A small image classifier, trained from scratch.
Model: 29.8M parameters, arch vit, norm rmsnorm, moe expert_choice, num experts 8, patch size [8, 8].
Data: trained on rosettes with rotational symmetry, 97500 training examples, 5.1 epochs.
Rows from block 2 of a small image classifier, named by matrix and row number. Rows with one number within an expert belong to one neuron, the router's apart. Each number is 500 + 50 x the weight over its row's rms, rounded and kept within 0 to 999. All counts start at 0. Numbers have three digits each.
Before each expert's rows are labels from the 100 images, of 14976, where the router gives the expert most weight on average: "peak on" is the class under the peak. Only what is clearly more common there than usual is listed. The data: rosettes with rotational symmetry.
# router: router (model.blocks.2.mlp.router.weight, 8x320), inputs 214-319
# up: expert up (model.blocks.2.mlp.up, 8x320x320), inputs 214-319
# down: expert down (model.blocks.2.mlp.down, 8x320x320, transposed), outputs 214-319

# expert 7
peak on: rosette
router.7:399496525533508501472465481473487441515478483494472459513562464549443586445571462452508509593481515423588483623490525551559497520456454545612467481487379476527440537421474523532444524553492580541454457522496502573540499469521523469542522371431532476496551485485569517451539484468468593471527534529529557487502425467544
up.0:484469448474469460462549537400583507420497513451573505517536466515480435541576526521572404495513490554438392441457514492469431482478531433451459510434563429534517532578505388447538522522492513456531574524478505478497495427503438424491460500511421601418504562473479509532448473499530500439473487461497436467515534577500
down.0:567534517480438500450522554588403481545534526464457446566445563502488589414497481464510531541423527430580426527433565522410424419434529542425526510449587410536541465542477495446443530542458468534510549524464525491543417416520477475484500456515529530510484544536582475638454526458484451433551614488527544432461508573532
up.1:502576512450496508407515489501475593405488448368475421449431395509509566486469461443584490495469469529578495548493508584508502542475506481629549463416495448515496526426538537543477451486506488450455516558530592462533573480481458551598586474464520522510492510512483551448485431387507476454603516441539435533429559438540
down.1:450488473591592475578518458477461511496494454522495500646454482466453558479544496463625587414350408490476483472481510504396529559522526392471480484487454484461512458350481524489472405535489433487525544467483500517542519501531514458501483563478500518505512524370540512488476530530431485592490523494507540422547483531482
up.2:479499475395511576488501480383495526510464456431443378507584441579463529453524458465586570507553557492579477547443509615485520587455513533592446423433466425521524537473571537511427637561461522506456497516479545509574578429529465499519501442480485484468552522519551454545489460449475483432516476395541431474448532462540
down.2:501454409534532466554494504418478524516431509403487493584543454409500531520437513454590551463428456466480489434500435477443505450672499399517476531493448463477517468516476609542497493583509411455532482485545490470408559458468486495579486587543459535527466371541472380545482500579515558464432470439504539469531491497536
up.3:442526497363496553456460418340488522519454526459466346532524400552456523495507467468534580526470551484559512597481551632515470539468484540601474447410455451519519532447529548532403558528478521521430479523481531508524533398521466464520547401486503511470541507573537495531437447485469515467506514480528429480434476489548
down.3:468491413564531481512461486425481566506435538388490559579587497378487487475470569469591580441464466469482503456503420440486505459675488431491496495510410454520485463496486583553487457534532443423468526520557515439422565457492511486522463587562468527542503409547475416558489519547493521520460472479454553503471498538504
up.4:488493520477458460447491506424538526499525427428531540533496480493425520522520544460565511575482463532417413546502578495448422417508482492478507533504524360547522518561518499571542543544500442492478546517502545444491487481457446471508461437539454545447582565499496517574531485490594582495469551521494441468505513600456
down.4:563525528404436514408500512497464444456571459453463464480491517464460550390474419494511505500478448437528446485448510567508466527560501479435497432519480420506560474588458445447401522452459597495510472493469570556452467451590497501435501486551480512521434543564430435544562565478525497479483475567557524452525485525597
up.5:535564514420448549456493533467475578486477403376476433487515452526500560499569506428585495537485402472502471519534567495461443434465497520506383495455526450477473438522527492505486505543478456454516517521482537414476418414507550458427485561530479592557591566501422496566491475494553553581484568501544420469550523551466
down.5:495432525438460460488514455445520577507490506473509498405498485449560534528546367545480578519452409482467504427531525564528424516449500436486498476561524444488555412485521488512518513405478448518577572490406560559476531526490446513515448553399461508433438518540424500530466517499500449604467453495526435477602483498508
up.6:455523496402548546472485396346492550530420470469461386472589459552473520488470470482580526508522574492563526545437521575500536546471488540573477423450453462507518502442526531452409574531513479495452495501531557548578563433524482473571532407487479463508596484532592485513488518510438491486516496438550439523444520485529
down.6:466468398552545460557468498429471532508409516444536507580558503383476519474442516477583582461438482468481500428517419480493517450663487431541479500487451495501494527522486601555485464579496458407514480538559527483439587463475492476585486606545471544526479399533499423535500498543499520508441463444492536514508474517552
up.7:554530541477467496509603466538472524419547495420458499479485395405532425538395474524487450463514461531494418499464458548492527512518564465441584506519533455407550453428502492473482452532546531436617575496517491476520565469417457489479499601463428447485512494484516404475538505507486502501506504485470512520499566539544
down.7:555565512452570590513511601542434585474570444478487493531526486557619526454499502511552531454457496561449595642481480522447510591494500465432557568476493410532444504483433550461568617457524425438519519608494535482569413503509558500482560469465539497575506521400567458531471508496508584452502463432549546497431528578470
up.8:497400579502478466493479440457571542472481537489469524528504519475531489579437520563497403514457498541465458516504457528437513472573509490506552543491528542481552504469466517448458422456482471475522602483543464420446441476467404444551543562473474500439484517438532450407443603550430543448432471580425540524533605469546
down.8:456514507504631555500537509531438534403590504497479524511509523488470551554508520455513566433447561444533515485504493454452601501529540498528502453527500453533420577502433534410492521509525421446455436512490520544473411555433556493449457488473567574436547518492539502520498381500443483486461544469550545467476497527454
up.9:442523493367526544472423447380474546550442448458435371508547438590407551473509473467550593522513526465543504584489605607495456521464456554579434425430405436548560530462539577484437614525473515515426500528499534517549538421552434469516565418517513488488598521543571484484448453526443525446512506456557463510465489479540
down.9:479502386519551494530490521418515518508423563416511506570530493370531453507457529449597545423455424507482494464495473467483492479651503432520491556479431438515473505463457597542497500574496445419493504511588518446449594455516508507572482618577495520536520417555469389573480482537516528485427441504506564501454512492494
up.10:407542470445505437498454468445488499512467427499478477516443442581432528409558469497529536561452481499489581510581510527547458433447448553505423567476477465551460475520394548504450525454548507533486470458492470570488401438495575446513506481540508598533475563598478504418479425451482590521457587623513562454521488582507
down.10:498467527556472510419511462451515521516504537465537507583478545473457488527434478436505561450542461558456484505443446518548456428484518426543488489530409436412529534526519524565433476543438445439538560551580514465495450580491439533460507587565526495539491539513474471515537527567536513541546454555453542501464522484505
up.11:477435539492424443460495509463526490451529552483517492447459434395523404584456518475474486510472498566432395478468510514450427438544517411472531497463603450392521486521477507443506496488531536482558567535530436467499535459519384514513439486505421520436512603503540471459530532462519549449441520535436498493513600574516
down.11:580547593535501530473614547575481460502540444506512460511508468450527632482485479449444543519507540429442490568463510520574428538362461509515504533507491497456522515517541480473563548473463514477444484559523481571568456458424501497480574478503563557518564526474476505469453598498423464465495507495598471384489503552498
up.12:463436522468487481398578495499539440465573523447586552490488470468480391538469561515518519516491491571467457483510489500482416472543539458394501569467597434497559507531423453456524514462521512446519528588523497457485543475485399514606442539555425535419501564472501472506497445477543493420457486537536500528519541524569
down.12:503541472476407610528517551521452525533437507473466403566460500464532610444447555500541532416456500429491490549447480528524467488375506490421487586473532492497520414614542530479546535546471466550541483588413507483535425513515477492603520520582522477503595440470487442526552452475506459412519499441479442395478529517501
up.13:478409503453480477460583536502482511441563514489492462459487500531535446559467514547479430474513484551500459495494456501545529577560589474490538434492566551451572398473543515521545479494547437547530550478492487509505485474487425514496449559496461552556518599427536431565489459453499501491462523468504562484427550543537
down.13:450568517461525478572449490521523601573550565495418393447524406620576520462380436529485439424408520446477569509494432436470522633549523520475539544493493476617485483492459481573437525470556521540474554550480577573531498497522488553440435569480489542480440464516452393609533522490442491441558458491527442380465499515465

# expert 6
peak on: backdrop
router.6:511453495581475479434530489514512454452499527537433526574464504351555546539511539511408518612455469508575429510457463426396477520573398477623610510466577543472484493497468517495553481468467472450554552492519468427556575512508471482470434440420506465530484491448491462485440501454502520477473471590396505449468535404524
up.0:455535552418562509510493489469486497474546585581567492484552488490481321575501522527450578514452550548468480458476495533492513506467494599449460479517473449474555531542480420461491562546586472454554526504576471532479540530486426367497469524550469516496534523524537455522563406617469484363497547519505488534519564475541
down.0:528504465458546522536484526502495512491520505571541568531450486458521483532538431533420521517584516446410568564449480528567511498511402484545477517457420485389535494630574458571562529572381538400438531521528524464445463468468488396489568490534549460500380475427493504442523522488404464517472491470456446532503562559544
up.1:474509472512530546486490515453432571500450452488474511410566512553493462504563482440554567498594519488502483545503442579541481486437576490500458433448417504528595489420557495546511479598479503507425567508505544526625551385592534540468435556451468489578556513502563509554447478535478577480515552464532535443402542586534
down.1:554528540471451517537494459527454601511503527445493475413519586471517519548549505486562542471433458481413557466449537451571475549466480484452477515497496467449491582498585472533556479552513509534570458532517579387491556470559454521482489525523420456596445516514430445520636582456483519503504405432508570627468518434488
up.2:564556459443439564507498602456464533444554437466499508515489444420545490501569539541450445526477427467461462516506493393404566483471476433523444500501595528428465429528473552501541542482577429463574457515471491497397503515470545458304365557479428524476526504486423545578510497502552544546459537560517516357636519545386
down.2:397589486477543498494534523535474494436486459447542451437542451427440435545514458502478461460526480489488424481479528454486488509621461492540575492522485524348501510487494568563484554468588472408573511590533504430506543614450460450464495521506549456535490537543590563426503514604504459418452479533519493458525610521515
up.3:611571518450470592491457513532480587489500441471514509499518453490589486576525494506504509437470464541490475445401525447442623565482456535575518468486534485512479566449551537460550455549549437444566562508500526438468463516513520458404505619469366451387492432471510459531519529582513474464466520470488527453603561441456
down.3:555597501364543511491494483573558541467474381542475446534454534385551532511530457431460501558511558430542428546426411499411504489485480499506474519465519487504524550498404545517527516505548397489483464526487457434446515541450514388502539499445620492544402504539517464485522526544448540538512556508554513481490501523487
up.4:535578401486516560478502544432513489520414432568510472566549474614533456481542446448530499465579570457549464488523468534495452550398493464546442477461459490539549367418453546488445538532448555567514539468425520625496541397502499473509459513434435561440475492473513514561452491426480526451522513416500504466470459586479
down.4:461507447526551512530470518513614500534533496536444543461417452460507488473537489516465472504530478457480406469557565596630471494470429447423457486488463585461458491448443525449556442544473508533518480460388481434466501500580554530452523493381545409506580384485482530470542534444476513534456475577474564635492577515458
up.5:528510535462445470540445527440517506463573493550483469481556501447630544503499535498494511563447509554551527486529586586379450522521456464530525471494456424493553423518511529485566501530528502563570512491447408586563420493457477463606438421396450501507577573435592510542494494466503513457423571468458470502422515552410
down.5:399414559419506518425577505575514464462445528434622552505507440428500537579520501514510579425481544488422387512425545477514579485453446539568483491517506472445505515466571456521472529517498483418530566618526517466455465447441535421497536538541489548519486546491575629422476420522513470472519506537509534559491513563510
up.6:472509482441440463489500512414455550498512379470509483563486526502558567443577480456503459558409445536467489477499480474458534435468508479495459519510510353456431466513515453434523527494601464546586453555444444448422445483452544385475447524425446590558548502511527562488563397483562531503387581575439461401573507509444
down.6:442566438418501545492536495607521476494450518424500544474539426459535472441529543489556489389532458521437469464483497501417518481567453505554460509533446475435435477518562604493494499522535508474539583606498513485427536530454503430545598534561538447565521525504529506494588515572525460521520505499523540456489524499517
up.7:595530519473545553559447482516511513511483491561477395451529528478579484584451530541453455450444478549508512567455586500506542660469424467514524456506416437523522500470592436506536511574519483442485502460447548524446492545430530407456555518455434434435505487549567497493486532583521427480499570540497428562487583528550
down.7:517573454411651481438523380515518472505467470504468469553489556453573456502472326429443499540603481544449499537452485519467498604592514481502533494452504486491497483548465506633498450634521412440485482501555533429442496534550462451497562513533596514522425470508526552496490523561410451530487609499534440509539517613526
up.8:556472485508491551522366531525516498438497551474542516560558480451599442528540467587555488508460518506552462504414600504421532542430533573545593432527452457535501486446555525551592501481554501530596556592526490530469572521469481483568532504407409487412544538501573448566507517492575444468523494476508431469537592491517
down.8:571582482418502480450492534566501475592523388470459405557501549434553534495515426446488442535521447462476577440499484508393513551556516537468565454404647451511541530455493563444442529413489443542535473399560486451387480468519545458523480455564539549444427487514597457479485537502424543499451537466516497497551507503481
up.9:629570506432454537424429547552512559493459440429561443506504398391532489599503545523517455510490466548486484504407544467385567575474486516586562459485558530507568487449564569501461496499512477425564496531537469430471512523453494458450530573460424506424488473465490460579477519550500485501485526396499507415574570453477
down.9:433491518503556466531501545460563465533481396568424427533527466454527526501514486417424462536496544513598515482471407510429512499574458410519535555514522465419564508459463533542558457398437404505589494504471468568399553523473471407473518500489516587469457514656568450464561493512425445555439480463507502530545454472492
up.10:545574443485512547508534534551525472559465491518621470451552409497557459563509480483594482493577533506500391439468447515435531542469555518545499479491528519563532506451434540463571454547464520411501498484533547515507493466542524503480533636489405498419478550512482468568518526566433460478548431467478560446563507480474
down.10:510563491460493480494448486530564528575494401529415467439574622471556422473522528511478555584512497495567451603438458558414518562471426525494463516545477530452492594491454519513473435468466454464463455455481440510395511509508522458525467473448618502578496460461513484480480495484449426516551532526502504559474559397487
up.11:593556466454459607496497446511525564473518441420523477522541389514603413529506474553497502452457478505480462478423518491427532577462474543589513470488497514554480523459555589524518473516536455434574499539436514402469481493452509376438520562397407463415524439466511494539541524505509446473491534466465505456582583466522
down.11:547611523434636562461501513498527472469484400588484495561520475423569453496508473460464483594565521403516540542393356561399533539559505400532508547459524514425538576517419545570534476555522377458474462495487463446456491584483525423473522497465524523567426467546519503528544473577433523538435599473495453496517481477518
up.12:466570579401518468423476502402524497507551536411523462429544567475494417481514494482451583571465443493417478460545544492518511452577496557423515472480486424491520454548480432472520537579567487538549479419512512506484493538465564463512433507566481523544585507510573503541561417528526526442378603477537503508489502561436
down.12:461433536388511511474577431551480441367474492460494525474462455471473481527569428569462505483516507497425419438454528445479492414528487491535499466534407466440500500501505425610518482564517521480491502660548507449526450511439425452532499551502566409522483518517576509405476459559495476522549500537522499463473507593527
up.13:666507511430461569507481472488538607492550459459547468526449492441601428493562479510482526437494461525473469487362507432452576571434517556543515502520555498450465516420564467410541477546594437389550555534446450438475486554463512435447470546362473490446497425488506453515565505550557402488433478517478506467549579441490
down.13:550588506376592505519428528511532515499500405517490486500535488424566540500526378465449480587553480474471474515393445546419543479505607413479534585463499512471525493449433522603532540518569423429462520527476460465492525602495488437491477523432610522562388483590533487510554472584494537541465551525553511446500508542466

# expert 3
peak on: rosette
router.3:490464489466528564450521474531516482343588570429586566502507341466390442494502518487564512437512468505494561450477510505603459518550562478485531472465562434571457539474480486462469516483469492464525454507522504371528622575503436555557563481572431515428472548587450429514526454495494392430552409420606450461502464446487
up.0:530516538471551428476546515497513517507390519504534598510523458451434476538496465524435396475423485545406465375429445493463496435529455527496479634541541523418481486539435512407456469447527544386506517493539464447394503524512549502441524554509503501512380407507513474437495565510446487514548521544482558451582603469476
down.0:483503541549455521507506511508530518563387430592528496524532557567402535537478522483520439578464465456478523499535535504523573464497426456494384495543506531434387503518449558546537483510522539579479541422489436601473466578581479531569565428500591560456477481457500525475470453485521544527559543587453505512496484540478
up.1:533574435508472480474518518449525541491500450562505454536522564557538526575587509496466505551541506452458385492576488495432427493456526463568462497447516405479567449480519517527590450609458494457451605441503594533447491481530521553436438466427546528551564541441490524591507551509510565531479521509433473394509541606460
down.1:519455505549582538476554465517451474519511555534495462392383516558579481363467516526476465446630552487400512526498477522558488513497507482499526518479495476491510529561546428498395522538532460472535473510507468564496474434496501501552414577550513432387472444538576540426615451511508522517582502533561482491518520523509
up.2:387481415528499462465446518458430461545467468579500465515557510489506533519509568548505481558471561420513494557520605529465449567436493541593524474463379469545562514498543501602554560491408465511437514509502534543535377452495500526529497356457582491548552540465558583529456545567460525494449572507546460488498457498478
down.2:508485510510532562498498567442547614422584462472591572474512492473533489540480478451538521436500555460644506546493484405463568528489495531545459476540484477575518427457585476510488553503555493514506494566413586510470541547430413407479505535488538485488551595504496463549542537546532503481455487402564544470509445466505
up.3:436474518514530484429398454456419529452548520418549506469486431549415510485464509438515431426518449524529544499414518459520487495556455455459556509462478480564480429501577447509466519468406472431510484482554579499489447498459494476544509530559591557446466506516531610531500437587461463413498469451526421548604429516500
down.3:457514500591491530526476492463499523496462446521440469428451511506518565441500466584552483490537482440529565508483474605561560482471517462455519538535585443494487539486481552526481513434459458562570563468423465574407515604513489537514473544525544495411548461459530461527539516434478561514490519488505463478488545501473
up.4:410509399533502466504468498438429492579486459591460512479529553481489564480570559521462538504516579410495461602483552536514492496404500546484480456473393441494601449475522442593523575553408521557479528535484514512556397476479505514464494442532561510575583520472565614561491496494485527544476593517525499485478432546468
down.4:473450556483527488559495507472456625432527563446582495424489429475505489581512483460467497446522447468540545465480512380448526479544540531570525469507470460567486519491487513458431517517454552492551498555393585464507562531417436412479531443530455463417528597486464529495572559491531529488452438420536503541566465464496
up.5:443561470504567494445528486420477508508469529450444391458522506671515449527418484432514590546491538464500551520589552605552463518478515533504491428513461521550547528461474594535461529534485515486524551529532541528525471478631615566467500594556595471531557398503558480479409469504427511426472468490519553549494471514499
down.5:411464427518515464559470547483447560501473447554517480463496429590522489555533485517431535552402475431619444487527594536469451455466308477537500528522483523510503619526419474514481435485506549520566495401463389600476413533500524457514348500503516465487496423504502560485491510469499417527530565568508457475488494503494
up.6:457433486574554408508457532521502380446476521617577600507503456514419485586533531510468420492484496477523525412416488488487503479467464515501520574573474505571478439579457466477472538442514615504508470521537489574467439528463499452481537525551503521490381510521516616508530463544455463516556548504521441514583394512483
down.6:513554610661473498529558565486544439540426465604474446536541606544506541549431503487535515569506522506427489499526558566493521459504552499463492383513568521447431485507445551594562489493481442562468579487516471536405439549521530566531456547509488568480543465490523570477515492518496438542571467555469481445424570514406
up.7:528472522409472603350533475446407622458550462420548509488452455545424479479550471498569496474626450477534481563458390482511542570490527503475455400459496469535529501388636504474534563500497475477495502518500560452589570519445417541490464490481494477441577567516474476523540456518579460502539431370545413457457484462551
down.7:519492535513485464513615485631478488489532542400449445438425525466460566431465510523499490382554476479563509456427514564510541493464485439407536528513616514609525512527563514375481560481446546609508481497468614533466588487482520473466455587486538456462470467464513445534486516418477494286537515480463456505524450502536
up.8:537574503500433444465524503429523504483471510469459438546497499556435541492539526358582523516498486552464501442518491510439486471542474522538491443454542400588474467608588527531540491529476433456485505508552614513418412468547544519513490555540478572473608496463535507634465499553513509499479427545445437424508573525457
down.8:530459524496542508502610518541510380435510479460543449422464425564610464476495488501585568487529487610513566487475469499475449564457516469473614549532456491457539507498515492447430517548580472522519538510463483549524523460484481533560470592494519385471474576563547476531478525486483540444563464490611449517493489531511
up.9:473520375526462518513525568445527523525472443530487473500550529510552512535535553491447554509528573494492442536603467529509423547419532451528507486448463465478520465476487500508501501532435497545489512482426521559512481430510465482424396451454515552489542470465537540548463508435544568516448486527437497437487530619488
down.9:424432491490489479437546584543493446515433427454469457484465498579425475543464500472483393599521587460538393485472500565461482382470409467565392489480494463464526514513491455553465496525518490431497481532460500426446509510490543510470526453473441480555537496589551572478480463522510489570415532571568494578485477490493
up.10:526542392505455470485500579529507460490491487500546488480533457469576541539502578491490445506526522502520484563558548492437436563471531363507511487456479495486515491498514517555597476504383482532441532493448580528592490448511440559426429547511471586500575535449517539569450521432531554507505496530421450465458521547470
down.10:556580575546571504465459495447565688497522468516433458564531508509365423510606465632506547583477566503516496576481553428462513501450473564498433556448511570501519549517453476539558519475481491407498469475579518489539507533458552475519515438502583574526495521536424532558586474541530467489457508408568447490520604519536
up.11:464472517394455605365512434472411488445555492448546520492452455537461471441531497495578541499602472500571518560458459425554527559501533470459462438447534483556523563389592477498551567552494493502542461518505589496570579555462367513476428442481442488477601589503427499499514405477579468506540422402550438498434495496588
down.11:509515539449505468487545531539501484476491544404470500461396445500430509492457500486488561336545503484524489468343500591506529491449469446427470498487579542622508476528522481411493584512431504547506473563474639485516578471454478513463499579519470494517459515524486432489444494439534459316536523475520463427517429474549
up.12:440520400541512492483518491491478479541512397549443426543523571535515601458570541454431534523593507388490515582538526537462492533452490505489507486482442448496516488530534465622532500551416448514454506389436546535576462473513575573464457430476538469552554551440599533502441477495463563564492527477504521495490463527514
down.12:572484580518508452463461491543545533394514491396553511508565422539618431507577570528508546390458495512535549519479459391406561464461497550595505428588507478570519539544487539470413563525488568425483543538501527511475519490492566453530479540538458507455479448523481519532517522487438578439533388438475547504555552581420
up.13:442481341564511540482567568461484512484477468497444384513559570565550482544466525504396472504511540507455490468543486531449437482475457472541513486459496515487524443509417512485487448536454530558482579411431524554449449454554526558407386529483549543485489394444541452549437544534491562479448492548437541485570574519460
down.13:435507471484505525602616511476452521522366393521537470535502480540482480480484522481450515568426533481568473493578484435482529498464387467538430643491544506561422529580368526496484533452531518467576451518540495556532470539552431406462468420587563472528402555453436522516522531442507383557489530519539514461483393457477

# expert 5
peak on: backdrop
router.5:566492443579524493468467559529471462538448526566616529526518504511541574490511484507396406472563420475380524526459471464413571468540478445454597525454501561418565487479449403518439497522507445481512529429444493494453481547457501464477511560538490521545487435484490439456538594557481492519491502459536582501556467444489
up.0:502585445451632511432475478344432636561451373459456385453533440533533610425436452463489442468483497498447592542531457555458546476507546556509498427493451503519536409491583549537509589496509426428471576433588506447539538443490571501488539599569572487508553483539538453519482505587427553491517591451518585500493568468479
down.0:501467510526503546543495473423523560550457454612586555506451471569540543485537495505454487526509413517561506557499552489578558454455419488598499628507459539510488531540471468524522506488458383500448470496392409501543406592421495392455493502427462439572509434493633463438549533407545520535487594477479514562424548439424
up.1:460432461415483529462490451418503501438552501435481474539461483522461449569451549485542537543500534451563493527501488545541405554517522489573519471418526468504530488435486542531464564467483551515569483597473529542507472489502388427516467469502461485415589543530541487467462459503512455384368467527500462558473555474521
down.1:450384524494599553548476502484566508492456549426522459475473512485548407550549552513585466448450524480512464500454485473442470421515545601527534476503367513421512475572461526444537508537481533432484520578487516432486525448532438497587489458423517556550458445557491495407471525463507570478575512539494487604520518517570
up.2:508553490460608491423577442469438615555442409466507510459486476490483491439587413472544458467550487468446502454453417492450512436452473532476469465478526464549614452506563449503469549520570445410495591451549535445523536473407483489496609597525497436540456460458499476474466544571425515511555618429639558474500606480506
down.2:523530525479549533465586469493535554546455446616611583477541454541553472484494542515514529596508476476481461561458512450512541452485504537582495534462499523488483447433446507572550527517609435492442454518435358464404459553472498366512430511412498458499515403522556473428495563510522513450510601528470489485473484450377
up.3:425604525405487617466515421431466541489546472483497454465480399494490456456549446446500591500494530465508516553526487586573477463448495548534440461481496464558537561422473505516464553556511577427512478503487600521527580491560465500479558444492513425492543510534461479544533403547509485421504587457502524544470518533567
down.3:527471522522444523526578497525490543564493480563477507525582546587544438472598465484554503537464521469507539451552527471424514556451494562454437430591493581464417561535508427533472549491538539571582593515565457505549491560481581489480481431550447438589473512488583553513483498538526474482588554523540473463456506445461
up.4:497564517484509508442453467499451601452547543394442422454470531457553471403424465533456502470434467516440590589488546548516522480580546495508567459428505494407486518507526500581467496530537456562575519494522504403554486526508549550513469557538547473513575485550496462489450486479518509481426557543535533484522551422541
down.4:541452454493490454529481544523388513557516476550535407503472546501416607419482438450492445474546538478540608535551443413570525536429495539405556530513533493554468516479549467448426589368546529460486502427536628543522483564515531522457491558561520381501483473518509486541427483554534479428446507433447450529518526431435
up.5:541483481533390497496500486502536507473532530465470487482438522499546475516449474517512510523401461565426460506588501512517527424525507516534548537479599501433475499511489568514486455443486467420491505516561497412432495533504541560473463505516544428466507445514447520477528571445582496541423453609390587394503542532482
down.5:514498470496485453457531512475416429566457540495609436467471495512448598463503532501424451514503539419602498525561496463588407553422546521452451560528499488536479514453505544379458552506488524529476575514551601525542463511524451406462497453486514447518459505537469484557464461538514563464411503469479408469450429528488
up.6:447536511455448538430463413352473558499560514487482513453495498571555383539489492508486545514501514519497472547473521529566513539498590497501516446432438388517481573402490469476565559627499535449495553509496509535494577526484431488543543445468513510499576499595493462542478444505470418397485528473497403540442580477560
down.6:425573538556510540555545493446482482449586562556447455417615404472523490456522504449539497496472509463529575459550502473454474500477515573497476444523554551512492547556467492460457519412472472646549518489463524570569588549480499576444454504528536472546499580469561477561418571454557482473542486502475506505464466495555
up.7:502549505392610458424565452462496627538429426454509480462456461488467501433577414483568481506532450465423521469451446503488464426494467534468421516458527454522564446516558487513492558462525409461438567486543488432522523478437425473462585574542499464572484520469540415425461493567470537508544548458608562510494636463500
down.7:524552508460544533477534498476502554547477422608626584451545509492470499440537577552456474593528468444480489600512502480534549443445462487557498579487486548490487500475501537519563572578596454526478494503407358539423363520414529359478432503458500442559525415497576534500464484480510501455457608500490456455467489482409
up.8:558594473405617465449506436419481597508445431459535533485544470477540475488489401498530496508510488496425528464526472513467446430492469507478464495467512479509610490574564485496419535507483447405548600446589492444534543497476494444432612551513472426498469467550531444471471486565412545487519544457584532527561573463568
down.8:535624493530483559452585485450527523527489477659565528448504482517474510484490565554459512575472483473493483578538472464516536454439486525529574569497506507479507472457469475585581555537571442510477469466447355498409414577465537380468503479460465489556493455505534523446458478507475511456547601503445434498490465467487
up.9:547522511522503562534413516511490551358602484436472490466417499510515496472443508465494463414504468539502633565494475455497587576574611412500615421508506554370432550490532456460576508498497448599584478520521460469601519531446541512554408559493499535548548559542566496567574470464539462491483518519522474474494479418533
down.9:506407466517486449472430548433452522487521545580500487536477523504472572470432543493472429498470544556500496473516461489545521556549546479453511489493367472561466508424433440478528518483495437475559475501515618575467450547539580550500467550566475534479338535507460512528499557508474487422577425510539538428535503561357
up.10:544695490468583518454441512473453578549432455510454473401594426543594524530482471453542465478512484515491561496456478526452545530440518560537502423527492518527538467475575568514504573571545530433495594428586544557503504527481548425450565550498505454469492466514512486572539562547419496467571574434514502482558527464482
down.10:553518481522425585495514471446623526498576459564531537426441485513475534475453525546491560549503489543495457603498531501523569461476492514497489572517469483521428463517465456588579475513596370527507521563497390384424417646442474453548436532446459543463458486536506484393494503470521492517543563522514441519495477466466
up.11:477615457456539487418420549385383556529477414485519407453483532528480612458495519468453443445498433529451607500462506460437556502459491529556524431500505476443461398545551489501512604525568382535517548404574534525528447559451614513494513586550544553500551520517534527574452485555505491496523577466513542514548483510414
down.11:522511415441433476589468518535501585571449430509612543540486524515433616503492453441407499471551513509570536574488517414524543496452582511490475561507457502461453476474492526537485506475471403498534475551494513469396378629463484407489532638531517390464416390572480474566470470438565494502490460538436515484504523431420
up.12:455564437485444476518452479369396546511465435423467520518430572475530558504443512464474420430507454597511560468460514438535558486503539378486548533486552447485426464511565445476473549503520415597614531492470465434559436534434534464455424583514530572524503514617491543498472480477521476506440541552505484510503494529479
down.12:435413503437524456509470481601507588511502429498537417498452555526508546519511496469494487497474446567520505483612512481554561491567526478478493550505437515458475555479467469526455631482512480464533475531534529497546404572410499423542466542525492423530507555549544538452425497570537586468563561574521509396426457498392
up.13:468573488424472495554492528417492457435546524497444454567535419539486437479570516567522598577478566418571437502496468508534487471438530532537454475502486472546486449460419565508470551541553574600594490495407533572532496535524487414508445449503387500494508562459543480550471427452558540393429559465544453514485517488512
down.13:482494456447548492510457467531535498563527513385560463516536574450530530443522496467561509354550473533436577520537524527471410620597603439602535445436470520501565511541500561483486478504424541462544476501503542443506537439484514504559431606563537503560427511474447551544516566452440479438426527479519518453532577439476